python train.py --model="audio captioner" --dataset="struck, bounced, scraped and rolled objects made by modal synthesis" --train_examples=78125 --gain_aug_db=10 --time_shift_ms=100 --n_mels=64 --hop_length=160 --input="log_mel" --spec_augment=true --win_length=512 --tokenizer="word" --vocab_size=50 --encoder_arch="mlp_mixer" --encoder_norm="layernorm" --encoder_norm_position="pre" --encoder_activation="quick_gelu" --encoder_mlp_ratio=3 --encoder_parallel_block=true --encoder_inner_norm=false --encoder_moe="top_k" --encoder_drop_path=0.05 --encoder_num_experts=16 --encoder_moe_every=2 --encoder_expert_mlp_ratio=0.5 --encoder_experts_per_token=2 --encoder_shared_expert=false --encoder_patch_size=[64, 2] --encoder_layers=12 --encoder_width=256 --fusion="cross_attention" --decoder_width=256 --decoder_layers=12 --decoder_norm="layernorm" --decoder_norm_position="pre" --decoder_activation="gelu" --decoder_mlp_ratio=3 --decoder_head_dim=48 --decoder_fused_qkv=false --decoder_bias="none" --decoder_qk_norm=false --decoder_parallel_block=false --decoder_inner_norm=false --decoder_positions="learned" --decoder_cross_attention_every=2 --decoder_tie_embeddings=true --residual_init="none" --optimizer="soap" --beta2=0.999 --learning_rate=0.0034 --beta1=0.9 --shampoo_beta=0.95 --eps=1e-08 --precondition_frequency=32 --max_precond_dim=1024 --one_sided=false --adamw_lr_other_params=0.0014 --max_steps=7100 --batch_size=96 --epochs=8.7 --lr_schedule="cosine" --final_lr_fraction=0 --warmup_steps=140 --weight_decay=0.04 --adamw_weight_decay_other_params=0.01
Rows from block 5 of the audio encoder of a small audio captioner, named by matrix and row number. Rows with one number within an expert belong to one neuron, the router's apart. Each number is 128 + 24 x the weight over its row's rms, rounded and kept within 0 to 255. All counts start at 0. After the name is the row's rms in percent of the matrix's.
Before each expert's rows are labels from the 100 clips, of 14976, where the router gives the expert most weight on average: "loudest band" is the band of the loudest frequency at the time of the peak. Only what is clearly more common there than usual is listed. The data: struck, bounced, scraped and rolled objects made by modal synthesis.
# router: router (encoder.blocks.5.mlp.router.weight, 16x256, trained with AdamW), inputs 0-127
# up: expert up (encoder.blocks.5.mlp.up, 16x128x256), inputs 0-127
# down: expert down (encoder.blocks.5.mlp.down, 16x256x128, transposed), outputs 0-127

# expert 4
loudest band: 500 to 1000 Hz
router.4 117 [144 100 144  86 134 167 113 137 103 125 133 168 138 132 169 174 131 167 169 171 110  97 103 120 145 115 160 163 133 115 121 123 116 169 122 110 116 135 117 152 149  79 134  99 156 118 153 113 106 140 111 111 127 155 155 108  99 150 141  70  96 122 133 113 126 166  97 125 105 142 114 140  55 148 163 135 138 117  85 107 178 122 118 143 118 146 153 119  88 146 123 172 120 120 108 124 117  85 118 139 140 122 165 133 100  71 125 118 139 156 136 161 158 113 137 145 121 129  86 113 115 186 113 110 100 135 134 116]
up.0 078 [128 190 128 113 149  99  92 125 127  98 105 162 146 136 112 117 161 131 131 152 127 101 150 173 118 154 136 141 170 101 162 137 149 146 145 125 146 139 129 142 145 133 143 105 127 123 129 136 140  92 112 126 113  53 132 136 169 130 135 139 153 101 110 133 111 173 136  71 137 104 127 115 107 128 120  84 133 117 103 139 105 118 159 125 127 108 159 131 149  45 111 109 108  98 172 143 138 126 137 139 149 126 107 156  66 129 156 165 117 140  90 138 135 149 105 120 161  99 113  89 108  89 128 128 128 126 121 183]
down.0 090 [ 94 153  93 118 130 132 107 141  71 109 132 103 135 130  84  97 114 124 164 135  86 116 114 135 139 125 157 117 126 127  90 104 177 143  99 102 164 155  88 109 146 179 122 155 117  70 116 120  87 130 131 126 132 127 133 110 134 130 123 114 187 125 135 140 139 133 105 116 130 138 131  90 147 131 161 151 153 114 176 130 149 134 151 106 107 133 133 117 152 117 128 112 173 144 136 144 136 157 131 114 105 135 128 117  85 171 152 112 138 139 123 148 115 135 136 112 132 144  91  96 102 134 108 151 134 165  82 145]
up.1 093 [133 104 111  96 125 146 159 112 137 172 130 133 110 118 113 156 145 133 137 150 191 163 136 108 140  57 117 110  91 149 143  81 161 140  81 124 147 108 102 169 111 101 159 120 127 192 144  99 135 135 144 114 125  99 100 117 117 163  89  75 150 169 118  81 114 122 147 145 112 170 165 110 109 120 104  51 112 120 140 168 128  97 121 125 160 105 104 101 121 134 141 133 135 174 154 145 107 173  96 128 101 100 175 120 134  68 103 123 154 121 161 140 127 131 120 135 117 162 107 146 116 152 143 166 150  90 149 115]
down.1 097 [101 162 148 165 122 132 116 131 121 103 103 126 113 116 146 110  98 117 157 146 149 155 158 153 120 127 155 139 117 159 135 179 116  81 176 117 132 137 155 129  99 135 126 113 134 145 113 135 100 108 115 143 140 117 139 134 123 142 142  97 136 143 177 102 120 128 109 101 160  76 131 128 147 121 147 166 157 159  99 119 143 157 132  95  74 129  88 159 163 114  72 171 131 101 146 107  60 102 138  77 175 170  69 131 145 114 146 106 127  78  95 166 111 130 117 131 174  94 123 102 107  83 145 114 139 130 111 110]
up.2 111 [141 130  85 143  84 188 106 153 116 110 111 132 128 132 163 128 129 139 129 126 105 122 139 137 145 101 148 168 147  92 102 131 115 118 145 106 115 117 124 108 119 105 148 125 151 138 129 137  94 116 136 132  98 183 155 162 130 148 122 127 107 144 132 133 141 121  84 145 140 128  65  99 102 121 116 141 111 148  97  89 145  93 162 142  76 129 118 122 149 140 141 128 143 150 133 159  99 136  93 124 141  98 140 116 120 123 122  94 113 124 114 165 118 160 155 114  91  92 140 165 113 173 142 168 133 101  99  80]
down.2 109 [134 151 123 116 112  93 135 117 148 104 112 125 130  95 100 100 144 182 116 157  98 154  99 101 136 145 100 138 141 144 200 114 166 117 158 104 109 170 158 124 128 116  76 125 137 128 144 111 149 123 162 115 107 118 135 138  79  92 127 114 189 118 138 131 147 147 141 126 143 129 143 124 102 122 109 102 103 134  77 131 133 141 167 162 131 139 141 100  89 118 136  92 149 115  71 115  75 115 114 141 107 152 102 130 146 144 116 138 104 117 150 124 124 118 104 141 129 132 101 177 125 122  83 132 115 130 142 142]
up.3 094 [ 97 109 104 113 101  84 107 118 102 130 167 114 147 129 113 107 157 118 154 112 136 102 103 135 132 157 109 165 116 105 135 149 134 154  84 118 133 146 130 143 148 111 122 154 167  90 174 112 141 112 174 122 142 101 149 119 112 134  89 113  99  99 119 136 102 125 140 128 141 101 117 124 141 148 145 130 108 106 148  78  73 141 118 138 146 118 125 120 101 128 166 142 145 113 133 114 186 113 143 144 110 166 151 128 128 128 114 115 122 155 153 146 112 132 139 107 149 139  87 144 104 156 131 128 177 135 140 145]
down.3 090 [164  99 150 166 156 167 127 107 117  79 103 146 117 140  96 135 125 119 124 152 132 111 105 104 117 139 170 143 122 170 189  74 106 160 144 171 117 137 122 163 100 126 122 128 116  93 113 149 122 146  97 115 160 168 119 100 104 154 133 131 162 140 146 153 158 142 126 112 129 163 137 133 168 122  77 155 123 129  88 129 131 123 145 112 110 148 138 124 124 104 132 102  89 122 145 128 128 173 131 148 155  77 166 136 193 133 152 151 136  93 109 110 114 147 103 125 167 123 109  94 155 138  75  87 134 131 102 175]
up.4 101 [163 116 120 144 116  97 154 146 103 155 134 137  89 148 134 206  90 154 105 136 126 104 131  89 118 146 142 125 154 100 136 126 177 126 104 121 169 133 120 135 133 132 129 135  99  87 113 129 141 101 142 155 107 129 152 135 122 127 176 146 118  92  89  73 113 130 105 138  95 154 141 127  75 119 153 141 132 115 164 212  99 155 102 180 141 130 129 175 128 155 100 132 104 147 111 143 110 138 203 117 132 111 114 148 133 153 110 147 130 118 127 167 137  72  87 164 151 124 136 127  64 149 146  88 151 124 139 121]
down.4 104 [ 85 133  85 172 145 102 148 142 123 116 116 102 126 141 145 125 165 145 107 125 140 127 121 151 151 144 166 131 150  88 127 190 183 123  93 126 140 138 107 124 128 121  82 105 129 163 149 135 143 143 142 109 113 144 148 109 134 149 166 158 114 114  95 175 141 127 146 112 104 100 133 129 161 137 156 170 118 182 154 130 116 127  99 131 135 100 120 117 142  98 157 112 115 139  98 128 140  97 107 140 120 114 115 117 139  96 128 114 111 132 115 161 124  95 115 126 140 107 144 154 129 114  86 127 146 147 145 109]
up.5 088 [148 107  90 140 120 150 173 134 131 164  91  84 145 135 116 134  74 133 115 161 151 154 131 108  87  80 145  94 103  92  79 120 120 148 186 104 169 132 126 160 121 108 115 132  88 151 135 126 120 109 107 109  63  93 123  80 146 108 167 114 134 104 138 149 101 107 116 114 118 101 116 110 130 143 139 159 108 157 130 138  90 111 119 149 161 102 150 126 162 126 132 129 149 170 125 129 127  98 123 123 117 137 156 128 127 154 148 140 127  98 130 119 124 112 122  91 108 109 121 137 122 119  83 138 133 145 171 139]
down.5 093 [126 114 138 140  89 133 102 133  96 115 142 132 140 111 109 121 122 103 107 113  95 113 107 162 127 158 109 150 127 178 138 100 146 151 108 108 157 138 128 114 152 139 112 112 130 159 156 109  64 150 121 149 144 120 134 141  94 154 137 176 160 105 140 137 130 141 143 107 121 102  90 109 154  86 117 125 161  95 135 111 143 131 141 100 181  98 144  88 128 149 109  84 130  81 110 125 115 130 131 150 147  83 153 137 124 140 112 130  98 133 147 158 116 110 118 164  93 128 131 124 120 154 148 144 127 135 111 116]
up.6 098 [140 145 138  97 126  89 121 139 141 147 128  80 112 105 142 149 133 109 136 143 170 121 125 111 154 144 140 136 180 130  93 127 143 129 175 100 154 124 146 159 123 163 142 106 106 160 124 119 141 105 143 148 149 144 143 115 153 140 101 105 124  73 157 100 164 124 122 108 113 142 146 151 110  99 121 147 121 131 128 153 147 110  90 153  99 147 116 124  92  76 135 111 132 122 120 120 160 126 111  92 121 152 122  92 136 131 133 122 131 104 143 158 121 156 178 169  94 172 108 100 127 108 141 131 159 150 113 126]
down.6 104 [155  95  97 141 169 134 117 122 151 122 138 115 135 124 107 137 137 163 132 185 115 126 119 152 115 142 126 178 119 142 109 136 150 136 143 108 120 145 158 120 149 143 127 173 115 117  98 138 152 125 106 116  99 104  89 136 143 118 104 142 100 126 185 111 138 111 112 130 115 138  92 177 126 117 136 161 105 112 188 119 143 125 105 141 119 168 151 150 134 114 121 163 114  88 141  75 159 126 114 101  94 135  82 143 129 128 140 122 103 115 126 167 117 152 107 128 149  92 102 113 121  99 115 115 124  84 121 135]
up.7 110 [140 163 126 133  76 118  99 160 138 149  86 138 130 134 121 146 155  78 175 125 123 110 138 123  89 116 124 144 111 105 112 151 128 116 143 139 145 176  87 126 144 154 120 127  93 100 131 139 151 121 134 145 130 146 120 160  97 125 146 115 159 126 135 110 134 126 151  89 103 152 119 139  78 109 113 112 101 149 119 132 102 167  99 114  84 151  89 124 145 128 154 101 109 132  99 100  97 104 134 129 142 161 166 114 175 114 172 131 124 142 131 103 134 143  87 156  73 124  91  72 117  83 148 108 106 161 127 151]
down.7 111 [128  74 149  98 135 159 130 131 151 115 137 103 195 104 110 160 139 166 144 164 142 100  98 104 162 113 123 186 120 157 138 161 103 139 148 153 140 156 110 128 138 144 122  67 101  75  84 151 124  98 125 143 166 122 121 156 131 116 123  95 108 114 137 149 122 126 143 146 146 110 132 124 124 181 141 110 130 110 104 115 127 120 107 123 116 124 155 145 124 138 144 115 102  85 144 140 134 104 140 111 118 109 123 122 116 109 148  88  89 149 191 170 182 132 143 133 135 129 140 123 156  98 106 111 130 105 154 145]

# expert 7
loudest band: 1000 to 2000 Hz
router.7 073 [163 102 155 145 129 105 140 137 172 138  86 138  87  74 140 170  74  74 135 105 112 131 140 141 109 139  92 111 148 131 136 128 120 126 171  90 144 103 118 103 119 122  92 123  83 142 109  98 114 154 133 111 126 131 128 130 143 139 109 148 156 153 130 123 136 103 159 164 151 112 192 130 149 148 122 121 110 132  96 139 155 150 116 105 148 130 166 121 149 165 125 158 107 119 121 111 111 140 152 135 112 114  98  80 171 174 187 132 126 159 131  87 142 122 113  54 123 135 180 138 129 134  98 157 121 112 139  83]
up.0 119 [138 123 165 159 124 118 124 111 132 134 104 175 139 135 113  86  94 152 163 111 141 147 105 173 116 102 184 119 172 142 121 132 141 105 134 149  61 124 132 152 137 161 130 135 163 112 153  97 115 106 106 125 179 100 151 124 137 129  65 138 105 182 183 117 140 171 112 144 117 141 127 142 124 184 132 128 138 110  87 116 138 137 119 157 123 140 129 109 139 112 102 118 167 122 121 137 128 101 123 154 141 147  91 109 191  90 126 109 161 129 111 122 109 118 104 100 138 136 137  65 126 148 125 123 127 158  94 108]
down.0 108 [146 161 139 156 131 143  96 142 156 123 120  94 128  98 135 167  85  89  80 131 150 138 107 118  89 120 128 124 114 130 108 127 106 139  90 167 112 128 113 138 150 111 110 124 129 131 144 138 136 123 151 158 137 136 153 136  92 101 138 163  91 131 189  91 167 116 137 130 157  85 107 117 145 136 169  73 105 122 134 124 147 116  89 109 129  87 167 132 148 155 175 120 130 110  98 185 152 137 129 115 145 141 123 119 102 106 111 147 119 170  97 127 121 125 155 154 132 168 150 112 151 105 171  91 161 118 130 127]
up.1 076 [142 168 132 169 108 139 132  83 136 152 126 122 118 128 129 112 127  81 121 118 179 123 130 142 107 133 156 147 120 111  87 128  71 159 139 158 123 142 141 108 143 153 120 136 136 142 161 119 133 120 104 116 166  91 135 140 118 159 105 115 149 116  99 157 140 106 140 128 175 140 115 114 153 107 143  71 169 154  82 132 115 116 162  97 177 105 132 113 157 100 142 119  74 136 128 158 128 140 160 133 116 112 117 117 156 114 112 101 123 140 142 107 103  99 124 111 133 116 169 121 115 163 149 103  78 129 156 155]
down.1 080 [101 163 115 128 120 133 112 127 151 111 146 129 139 166 128 100  74 107 109 127  91 144 117 113 106 146 151 125 133 117 152 119 128 146  71 105 134 161 104 135 129  96 146 114 134 113 119 132 118 106 120 145 158 161 125 119 102 154 175 138 114 124 109 149 149 142 124 125 107  88 132 114 110 155 119 123 121 178 132 144 160  96 151 144 115 122  69 123 126  92 152  89 109 151 115 161 109 155  69  91 133 155 112 159 129 164 126 122  95 112 163 146 129 125 132 131 101 108 105 136 130 118 108 115 134  91 130 103]
up.2 115 [150  96 121 109  87 118 112 121 138 160 148  71 105  69 174 104 121  92 151 125 119  88 150 157 125 107 121  98 104 138 124 132 145 137 139 130 113 149 136 102 134 103 143 152 107 140 116 111 120 128 104 110 138 130  96 112 156 148  84 129 184  87 132 101 141  80 137 129 157 170 135  94 136 153 137 134 133 120 174 111 151  99 127 112 159 157 142 101 128 104 115 112 137 167 101 108 105 151 121 133 159 123 122 101  97 160 146 122 151 125 169 125 150 121 107 159 137 162 165 125 120 138 151 115 108 112 145 138]
down.2 119 [156 137 121 109 110 103 159 123 154 139 134 110  94 132 157 143 122 133 118 163 146 146 150 128  76 115 205  89 131 104 163 121 149 161 139 143 116 177 109 138 108 123 105 133  99 114  96 118 147 120 134 123 128 138  93 138 133 119 117 101 151 138 120 149  99 157 128 122 139 121 140 142 136 107 106  85  92 121 156 110 120  66 107 139 133 141 111 151 115 111 105 105 122 146 133 152 152 124 160 141 135 157 101 177  84 157 135 153  80 142 124 136 125 139 142 111  72 105 125 104 152 114 143 132 117 147 116  98]
up.3 091 [130 146 123 158 122 140 176 130 115 102  94 133 111 110 143  94 155  82 110 101 140  80 124 146 146 111 140  67 152 126 109 136 158 147 145 127 138 151 120 137 101 140  70 140 134  84 176 117 141  98 135 127  96 169 175 155 108 138 116 118 135 125 175 111 110 136  82  72 127 123  88 116 138 119 172 121  83 101 175 116 168 127 115 125 115 138 122 144 119 130 148  71 143 151 161 132 120 106 127 139 119 141  80 140 135 136 156  91 115 144 132 172 109 133 121 171  74  99 188 136 158 147  85 106 126 137 121 104]
down.3 095 [150 102 107 103 163 103 122 136 125  98 162 159 118 139 170  91 129 135 104 151 112 138 106 151  74 109 111 112 129 130 101 129 146 117 114 137 165 165 154 113  94 129 123 170 117 116 117 131 143  93 110 176 112 134 109 136 144 136 149 161 120  97 107 140 139 136  88 107 135  97 103 137 150  94 119 134 104 156 139 124  93 119 145 147 101 120 133 169 110 108 132 105 103 148 129 128 131  96 104  75 128 143 147 101 118  55  96 114 110 144 134 115 185 112 139 137 163 154 157 152 139 124 106 129  82 164 145 134]
up.4 119 [115 108 129 120 128 170 134 115 111 154 111  92 113 130  84 149 105  89  92 119 113 118 175 115 109 154 123 102 178  81 140 164 133 107 154 134 118 124 115 107 150 173  85 105 102  93 131 134 100 139 131 126 120 126 121 154 172 139 139 125 159 144 127 151 187 114 118 109 131 154 109 144 116 139 150 129  66 110 128 128 131 173 138 114 122  93 151 117 157 115 172 116 128 125 130 127 132 153 133 111  79 113 136  89 164 140 125 126  98 117 122 118 138 176 137 113 160 153 145 157 179 126 130 154 105  79 136 156]
down.4 113 [159 140 115 165 133 140 104 130 153 153  98 113 112 150 187 145 124 104 115 145 139 109 106 143 141 138 122 104 132  90 163 126 126 110 141 181 173 135 115 151 140 114 137 108 126 118  72 112 114 109 122 159 104 117 123 109 140 134 130 133  94 143 114 104 140 142 105  99 117 107  95 142 112  99 143 107  73 178 144 132 148  93 142 133 119  98 146 196 137 127  93 122 149 140 111 135 118 112 124 123 127 120 145  98 119 117 119 137 155 146 130 124 122 119 141 120 126 119 122 117 194 117 120 143 129 124  74 156]
up.5 116 [127 142 131 108  87 123 106 148 105 115 125 134 101 113 124 151  77  95 138 133 114 109 180 151  82 157  87 126 158 106 137 107  91 122 138 137 153 177 198 128 156 108  90 134 103 155 145 112 118 166 138 138 131 166 131 124 162 120 133 123 158  87  91 115 174 120 150 119 151 133 162 173 120 127 111 125 146 142 122 125 136 141 127  92 139 108 106 184 121 150  79 140 159 143 151 143 163 141  88 157  88 103 152  94 139 137 120 100 122 155 111 127 125 127 146 135 127 150 119 155 138  94 144 132 104 101 137  67]
down.5 119 [119 162 124 114 106 160 117 119 148 157  62 102 115 122 170 132 146 147  98 110 116 116 155  94 164 125 132 128  97  78  98 100 121  93 177 133 114 121 142 131 101 112 107 182 142  89 147 144 115 112 136  92 133 136 116 156 111 137 112 104 135 141 106 123 139 120 163 139  94 174 100 113 161 109 156 137 130 111 127 156  49 111 197  86 153 136 139 132 138 163 152 121 149 149 161 141 101 129 133 132 141 102 144 140 161 146 135 101 127 108 149 123 150  89 134 139  94 125 169 125 115 134 110 121 139  95 114 146]
up.6 087 [123 113 128  85 125 147 122 126 105  97 127 153 132 112  86 148 157 118 169 158 106 136 105 127 106  66  97 110 153  96 119 160 112 133 129 124 166  86 118 186 131 109 130 124 126  96 140 127  92 116 134  83 125 133 131 122 101 177 109 117 117 137 101 123 152 120 114 144 149 115 128 104 117 149 136 105 152 129 117 127  96 129 144 221 108  85 169 115 116 138 148 170 138 117 131 135  99 120 133 113 148  94 131 121 158 116 134 173  97 176 127 131  97 152 161 135 144 125 123 127 133 132 116 154 147  93 122 142]
down.6 095 [105  79 101 106 159 114 129 123 134 143 120 121 156 138 123 169 152 115  82 147 134 152 144 128 138 145 133 115 128 130 147 111 133 160 181  98 138  79 110 136 170 112  86 141  97 138  89  63 134 125 173 139 114 150 145 150 112 103  89 151 107 125 131 134 140 131 177 107  98 123 102 148 172 119 156 131 127 118 127 122 100 108 140 166 124 138 154 108 170 107 110  87 144 109 139 140 103 105 164  99 141 141  84 152 171 134 141 137 103 150 138 146 154 159 135 129 153 117 176 123 154 101  85 148 125 102 126  76]
up.7 100 [124 140 175  88 161 161 109 135 106 158 130 127 138 146 144 131 179  75 119 158 104 143 134  52 169 159 121  99 127 149 129 168 127 166 165 149 105 125 116 117 163 117 121 128  88 108 122 156  73 124 141 129 103 114 148 143 172 117 104 146 173 125  86 111 101 125 103 128 132 150 108 105 119 119 128 155 105 128 124 142 162 116 136 128  93  91 125 118 108 137 138 139 109 112 134 139 113 123 148 103 104 152  79  96 128 157 134 130 105 149 140 151 101 144 142 118 108  79 149 113 160  91 103 139 141 110 150 114]
down.7 099 [143  68 123 115  94 153 121 198 139 111 126 121 126 118 123 159 114 156 149 142 141  96 161 111 139 137 150 160 119 132 121 155 140 132 129 131 125 157 108 142 149 120 139  99 147  93 160 161 135 104 130  98 128 104 105 108 138 123 156 143 114 121  68 113 132 110 118 133  97 136 115 135 115 107  94 151 149 196 134 102 116  81 128 147 105  96 125 137 115 145  90 106 156 158 145 104 108 155 131 124 113 127 147 157 155 103 147 132 152  78 118 123 125 177 112 120 134 144 125  77 141 136 155 167 162  88 116 119]

# expert 14
loudest band: 4000 to 8000 Hz
router.14 121 [144 154 133 131 148  57 123 103 119 122  99 125 146 146 110 122 108 134 102 148 119 139 175  96 141 149 138  72  86  66 123 164 174 140 117 173 171 163  99 148 134 144 121 121 120 152 140 154 138 172 142 143 125 145 141 120 104 107 126 106 137 105 134 144 145 127 131 145 155 115 146 170 124 139 129 138 166 127 138  65 114 105 173 161 122  94 172 126 128 119 106  96 150 117 101 100 176 139 147 103 169 119 145 158 115 132  92 148  96 167 152 188 139 131 109  75 144 137 114 122 120 126 143 115  89 127 128 101]
up.0 102 [126 133 109 151 118 100 112 163 167 138 133 154 145 160 131 114  90 103 120 121  90 112 132 151 135 160 117 107 105 110 100 137 170 135 156 114 153 141 166 126 154 141 142  92 134  76 168  78 148 107 174  87 143 166 170 164 115  97 112 121 139 158 159 120 150 135  94 122 115  99  81 137 103  71 142 132 106  75 159 131 130 146 155 116 120 109 137 124 160 100 100 134 127 128 146 153 123 117 120  78 144 129 170  99 101 100 159 155 125  80 130 169 130 140 106  65 120 156 158 115 145 152 125 127 110 137 108 131]
down.0 112 [131 133  94 114 208 143 137 114 109 139 169 174 152 107 129 100 158 127 101 151 131 119 152 167 148 102 129 124 128  76 118 143 120  96  67 120 147 105 129 121 119 120 133 105 112  91 120 130 114 179 121 132 154 105 144  79 134 103 105 107 120  80 173 125 146 107 122 100 117 130 143 136 146 153 149 139 120 144 132 123 163 108  88 125 124 145 141 138 129 127 155  90 138 132 117 102 133 147 176 112 109 129 163 143 132 109 127 133 132 170  94 136 102  71 129 110 100 114 141 120 110 123  91  91 152 135 153 164]
up.1 079 [121 114  79 128 166 112 124 130  78 161 110 167 107  88 121 152 115 133 160 106 186 105 162 124 159 135 111 131 156 172  89 168 123 104 115 135 151 147 151 122 104 125 176 165 143 121 126 145 135 130 170 136 114 164 164 116 117 112 121  95 100 154 134 120 130 128 125 123 109 151 107 116 141  94 166 150 134 132 113 110 118 121 119 129 162 101 131 105 147 165 133 111 136 149 154  85 158 143  78 112 140  91 121 136 109 117 116 145 115 144 139 143 111 110 119 135 141 121 147 143 123  94  83 164 138 142 145 122]
down.1 086 [137 108 136 142 124 111 115 117  83 168  87 118 129  98 167 130 133 138 145 147 135 128 117 152  97 131 150 167 168 160 119 152  92 137 129 134 110 120 178 131 124 149 112 128 132 153 138 137 132 101 152 154 114 109 101 157 139 176 138 125 152  98 122 119 116 131 128 132 108 108 115 123 109 136 115 108 135 130  87 162 124 132 113 167 148 143 156 135 144  70 158 138 103 151 130 103 109 171 112 156 100 119 108 109 115 128 127 134 129 119 113  84 153 154 182 100 121 109 120 114 134 135 113 104 155  93 137 156]
up.2 109 [144 140 143 140 139 127 144 116 115 171 102 123 136 138 140 127 131 159  93 107 131 142 105 143 174 157 175 124 126  57 115 153 140 137 159 117 147 118 124 130 133 159 144 124 163 146 168 144 105 143 130 111 160 147 156 112 119 124 126 119  93 107 198 120 104 129  86  88 123  95  88 150 143 124 127 163 148 134 118  99 127 143 140 185 106  92 159 149  94 139 147 109 156 123 124 118 138 122 139  79 149 145 155 161 104 157 112 145 121 125 112 170 158 153  88 123  94 128 131  99 100 112 121 155 101 136 145 133]
down.2 107 [138 114 175 132 102 101 148 119 131 158 124 146 157 141 142 120 114 100 103 131 160 108 163 131  87 148  90 113 101 127 128 145 177 136 109 188 131 181 148  90 163  99 133 140 132  80 119 152 120 148 136 131 138  98 167 143 116  98 115 104 126 151 170 142 150 126 109 146 122  96 152 121 139 122 102 110 100 118 153 119 134 113 135 141 127 162 105  91 145 150 128 123 119 110 134 127 164 131 143 145 163 162 109 122 121 132  94  92  56 168 142 148  99 145 149 120 199 132  88 134  85 142 126 149  90 101 133 102]
up.3 094 [137 149 138 159 154 169 109 146 113 129 127 150 117 131 165 124 106 128 119 149 151 125  90  98 117 115 122 133 184 120 116 106 119 155 168 106 104 127 121 165 128 105 145 105 137 108  58 123 154 102 128  88 136 135 150 122 133 150 157 138 130 131  93  99  87 145  94 142 187 158 133 110 164 115 142 114 124 124 117 169 124  78 119  97 120  48 121 167 107 126 115  72 143 121 134 162 144 112 144 130 135 110  88 147 128 126 171 107 141 126 152  94  90  94 151 124  86 136 123 144 162 149 159 178 129 153 105 167]
down.3 086 [148 117 146 101 115 105  90 100 151  97 140 116 150 174 132 128 116 135 113  76 115 129 112 132 117  96 121  84 131 143 109 144  90  62 116 115 142 177 129 101 145 149 102 125 142 139 148 104 132 121 120 132 167 101 156 158 103 129 129 125 132 139  94 160  85 124 156 112 131 139 193 129 101 141  78 100 116 113  96 166 125 132 112  95 123 150 141 117 149 137 125 131 166 112 131 137 162 130 124 126 132 126 163 108 124 140 118 131 142 178 164 123 168 113  66 131 113 125 131 119 180 154 157 139 137 137 126 111]
up.4 111 [141 109 118 112 100  77 122 146 135 124 161  82 137 119 138 180 139 135 119 126 102  80 119  87 192 156 103 128 151 151 173 164 129 122  94 102  90 168 125 131 128  76 129 110  99 156  98  92 139 177 175 157 155 128 183 123 117 116 159 100 106 130 134 173 138  99 110 114 128 128 118  93 135 122 106  91 153 129 102 128 138 169  82 134 143 105 117 148 125 106 115 122 123 113 143  93 134 134 123 116 145 151 134 105 112 164 127 136 164 133 137 150 111 131 128 124 119 142 145 118 118 144 140 121 134  99 127 119]
down.4 099 [130 111 126 137 179 123  67 152 156 134  84 130  90 153  90 143 115 133  58  99 167 122 124 101  88 158 133  89  93 131 122  83 110 107 160 158 140 137 152 139 137 160 120  96 149 131 112 120 147 145 145 148 144  88 131 142 136 116 145 129 127 111 104 102 157 142 140 113 161 121 129 123 116 125  97 160 126 121  97 207 107 126 123 153 105 116 128 121 117 152 138 128 115 124  75 163 126 129  93 159 132 120 136 119 145 149 116 116 121 138 181 177 157 143 158 171 123 155 137 143 130 136 174 129 131 127 185  63]
up.5 102 [153 161 122  89 101 156  88 116 127 140 119  85 163  90 153 107 127 136 128 168 120 157 138 109 125 157 159 173 126  92 119 139 103 148 115 148 122 165 146 151 148 165 143 146 122 168 142 156 111 146 136 130  74  96 178 106 142 126 115  95 141 123 147 125 114 187 121 104 159 124 137 168 117 133 111 136 123  87 136 129 128 135 106 176 134 105 108 114 128  60 131 143 142 127 137 143 162 147 134 112 153 101 116 124 107 111 125 104 150 143  88 112 113 136 100 141 124 149 142 104 129 129 182  86 127  95 135 102]
down.5 105 [112 122  96 133 104 155  88 140 131 171 155 153 115 140 161 124 131 110 138 127 155 126 135 171 144  78 110 164 119 126 136 142 171 128 156 103 130 141 146 124 127  69 148 115  91 116 104  88 103  97 152 148 129  98 131 136 151 144 127 143 174 162 109 113  99 105  58 101  94 129  99  89 135 129 137 114 178 158 125 120 147 125 135 144  91  95  90 125 117  87 143 111 133 131 101 151 132 148 125 130  95 107 137 142 139 138 137 131 110 166 147 169 156  89 156 138 130 141 111 111 168 101 136 127 109 134 131 144]
up.6 081 [ 97 108 141 118 125 159 168 145 101  99 147 132 115 136 147 167  96 128 167 138  88 114 103 121 117 100 107 138 114 155 121 154 130 136 113 127 151 126 166 135 128 131 137 124 120 140 141 140 120 122 154 150 127 179 148 135 125 108 168 163 117  74  88 106 128 158 104 168 142 102 147 126 124  99 141  79  57 126 160 116 128 113 100 113 133 144 140  98 161 120 103 107 116 117 171 149 118 165 142 108 103 120 165 133  99 149  83 133 129 119 134 133 179 144 136 109 132 155 140 142 160 162 134  90 109 127 102 142]
down.6 079 [143 104 121 129 117 137 136 101 112 105 152 109  94 173 150 135 114  86 138 140 151 134 140 159 137  85 145 163 167 156 135 119 166 153  95 136 137 112  93 181 144 105 131 113 104 111 117 130 148 150  81 104 130 121 150 164 125 136 168  95 140 160 130  98 126 134 133 109 122 148 126  86 120  64 140 112  94 124 125 108 129 103 139 155 100 137 197 115 104 131 129 115 130 111 157 132 145 132 121 157 166 149 130 147  83 141 109  88 129 154 105 119 137 143 162 106 121 122  89 168 139 149  72  94 124 113 116 121]
up.7 106 [124 110 122 139 110 139 181 152 122 136 164 182 103 123 122 161 108 164 173 135 138 133 162 153 145 119 132 117 117  88 100 100 115 119 106 145 128 115 163 148 136 131 111 117 146  74 165 166 141 109 127 110 127 115 155 164 130 177 130 112 120 147 101 146 147 115 142 157 129 107 144 126 111 128 142 111 142 142 153 132 140 156 173 104 132 117 148 151 171 169 137 151 136 153 105 118  82 112 121 130 146 161 118  97 162 132 146 133 104 156 102  93 111 109 109 131  41 125 152 138 128 102  81 155 104 138 111 158]
down.7 098 [103 137 110  99 109 133 102 136  75  67 125 123  75 109 144 163  80  85 105 148 100 107 106  86 144 157 151 142 134  95 147 101 136 128 158 125 143 178 139 137 116 109 136 131  93 141 116 113 147 127 139 164 138 135 139 106 107 162 115 137 132 125 138 134 163  89 173 160  70 101 106 120 141 112 125 104  97 148 143 156 114 134  96 119 109 121 121 159  94 142 139 128 104 139 103 108 141 119 143 137 116 137 107 144 146 120 160 172 127 140  78 138 100 126 108 114 130 126 175 164 109  70 103 105 144  94 144 143]